config = dict(
    arch='convnext',
    model='masked image model',
    dataset='analogue clock faces',
    train_examples=195000,
    image_size=64,
    crop_scale_min=1,
    horizontal_flip=False,
    translate=0.12,
    method='simmim',
    mask_ratio=0.75,
    loss='l1',
    isotropic=False,
    norm='rmsnorm',
    hidden_act='gelu',
    mlp_ratio=2,
    layer_scale_init=0.1,
    inner_norm=False,
    moe='top_k',
    num_experts=32,
    moe_every=2,
    expert_mlp_ratio=0.5,
    experts_per_token=1,
    shared_expert=False,
    patch_size=[4, 4],
    conv_stem=False,
    depths=[8, 8],
    widths=[64, 128],
    kernel_size=3,
    residual_init='scaled_by_depth',
    optimizer='soap',
    beta2=0.99,
    learning_rate=0.0021,
    beta1=0.9,
    shampoo_beta=0.99,
    eps=1e-08,
    precondition_frequency=20,
    max_precond_dim=1024,
    one_sided=False,
    adamw_lr_other_params=0.0015,
    max_grad_norm=0.5,
    ema_decay=0.999,
    max_steps=20400,
    batch_size=64,
    epochs=6.7,
    lr_schedule='cosine',
    final_lr_fraction=0.05,
    warmup_steps=1020,
    weight_decay=0.04,
    adamw_weight_decay_other_params=0.01,
)
Rows from block 10 of a small masked image model, named by matrix and row number. Rows with one number belong to one neuron. Each number is 128 + 32 x the weight over its row's rms, rounded and kept within 0 to 255. All counts start at 0. Numbers have three digits each. After the name is the row's rms in percent of the matrix's.
After each neuron's rows are labels from the 100 images, of 14976, where the neuron reaches its highest value: "lies over" is the class under the peak; "strongest on" is what is common among them. Only what is clearly more common there than usual is listed. The data: analogue clock faces.
# fc1: MLP up (model.blocks.10.mlp.fc1.weight, 256x128), inputs 0-127
# fc2: MLP down (model.blocks.10.mlp.fc2.weight, 128x256, transposed), outputs 0-127

fc1.152 109:132084188096117115074112150118133112062058135120171177097199182117066164141129089118107070144105148161099141105088081162119147070043126175106107090096143116117122073121123159105206154100162094136101117166136149123079151096137123137112089103120100163141070135129121037169121135124103144095131126125140137165109080153116180159115125103123150118075130138151151132173104142128133164151153
fc2.152 096:131087099131141127156144159149098128146179100110186159156129175087158143114112151144155119122166152127128084086165138164103094147087101152133146180092175156115106123144073081097056138136163184194191090088128135115104118116113188102124062174165143155090072074127089170087109093127138132166128100158117137114134121148103164047134084085103175147170172107095154109099108148095105155103155
lies over: backdrop
strongest on: square case

fc1.140 087:111139106109114154157096112186157084125136109172099102079170112181108155120119170156139060221088115131144161081151081183142092136143221148163149100103125082079162113146100108138159141144100119122127131165122134122167133156173128131147172083122165142133060074133120122132102143125146092092201095166128128122148130101186062131145151101076179167124114118081126144148164116093093129147086
fc2.140 105:102160161102122158192133113133132129142117188109104205124100126121117124135160140164111125107117071115169084108204161127164080109159052076116133191106138063140087158122135128115053140126114100135127120094164095116173121161116133124162162080147105088148107158168140106125093166139153153126141255100146117102114119128104157175109127178144131125123102095091080148122070127146128148102163
lies over: face
strongest on: dark face

fc1.60 113:113099125160072108121072102132087137072081127172102131109080184083103131143128133153150119115122131141099124097098131153145170137123153128104104138079161155116096192158130118130074100171156091155148103059185144103181117130162142158108126130158136125088149166175145134197136165157107142064090110114197197092144164118125119062115152196132149085106139100112096083157163136133067176140091
fc2.60 097:124106123120115157075193192155117142134168048101123130091139162174110160164122114143109137149094128093118135133136068139098106158098123149161128165098067138045173110103115137070153166114141167163154117176165114148105132147132143172143107136137092095133174131150082128188142104186121066124132091121091078137154167184139106157139139157123186161129074166097102162129123205183085116115113
lies over: backdrop
strongest on: dark face

fc1.9 095:140150136118207118129123109107116078123107110143110122135124138131175139128169088096136132151212145191137116121172122116068089122133086089098110137233091145112150089094069123077127173116115089171198178116118143115133135131157125082170114131170175140088135150167084132126134136150152169122145109096177123110086134180139132123126126135059100179170143184077112119091066127081162117145101
fc2.9 089:140139142116131063142116106111158086133151131188141115150143118122136090182111198131151156103109102161112113158112105129127164097125180127125099130221127135100141142139199146138096137140130096116062230139116076112125127133171074159137136115076097165095170107043127127128098176120129175103161145155115138116094141062108147160113155173084104132100183143169096121177170087110110128096084
lies over: face
strongest on: dark face

fc1.208 122:105163120132111111131111145162222119117173135109107044108085113148062163133177166156038115141179148139116143125102142154126130112059121140124089112116093154120068157135214127125094101072172105111093123191084128092072194164101135130135145129131112109143125121142116109148105190126108125099040114098174099152112124142117141112071111146127118082114132101117145127099084170154117152130121
fc2.208 118:106100095152147120136096142119080177121096095092084137128137182113217147090077055172158149128126123113118130136132089117115139086096136140084164124108064090147110099159033102109160207111097136142158119048180171128109133082068103134143150168139124190092113126141086129134092133129150082113130120142082125153119084156115121068179158141117133085100101118139139134089126141112160076144134
lies over: backdrop
strongest on: square case

fc1.177 103:117141203153152141164158152102097174152171151124126084075111111144122103104135152150128201174145141158136129111193133178113123137134191149100188138111108097110079130114125133133192095169143121162124161138109167111169094141157076101143150139116114090161142067205091144124128188102099140114129106117114100138152106112175129155184102200137127149140050100159050129105145162163131100070118
fc2.177 107:146104142131120114080122186152052121058125169109120092136105157133156119125085105099101124125094101145141177129117065148156110059182080164143140113113150095151173166085134122150139167106130055147105126115119137142157183109042148135014143189161105122124096118141153111150149143132196069130117135088162129131108111104168102116113141115156158180134177138139138111103104125112122103174078
lies over: face
strongest on: dark face

fc1.51 096:113143154084124148111070078096163183153155187121168154057119128107113100146122153079190095151147149098079142122096147140096142142135192139157076114145174071144142106086151071111140124098115104105122089090150138065122089168137132103125162145096088112133173116175150101089149146183119141106126101156119201120040063125172070130120099138097150159112114076123134144097106101159170120132129
fc2.51 097:102157094098129129093138161119109144149097133139107141105098117091119097081110078110187162135115183129142101138139161136101110160187015126091088158125162138120081161123096234150123135151093108109175137100155104108120121151106128162125115167159117161167143088095151104151134116102161148105125133118172127103069207101113128098123174085117105021133077095092116155098110105146167136121157
lies over: face
strongest on: square case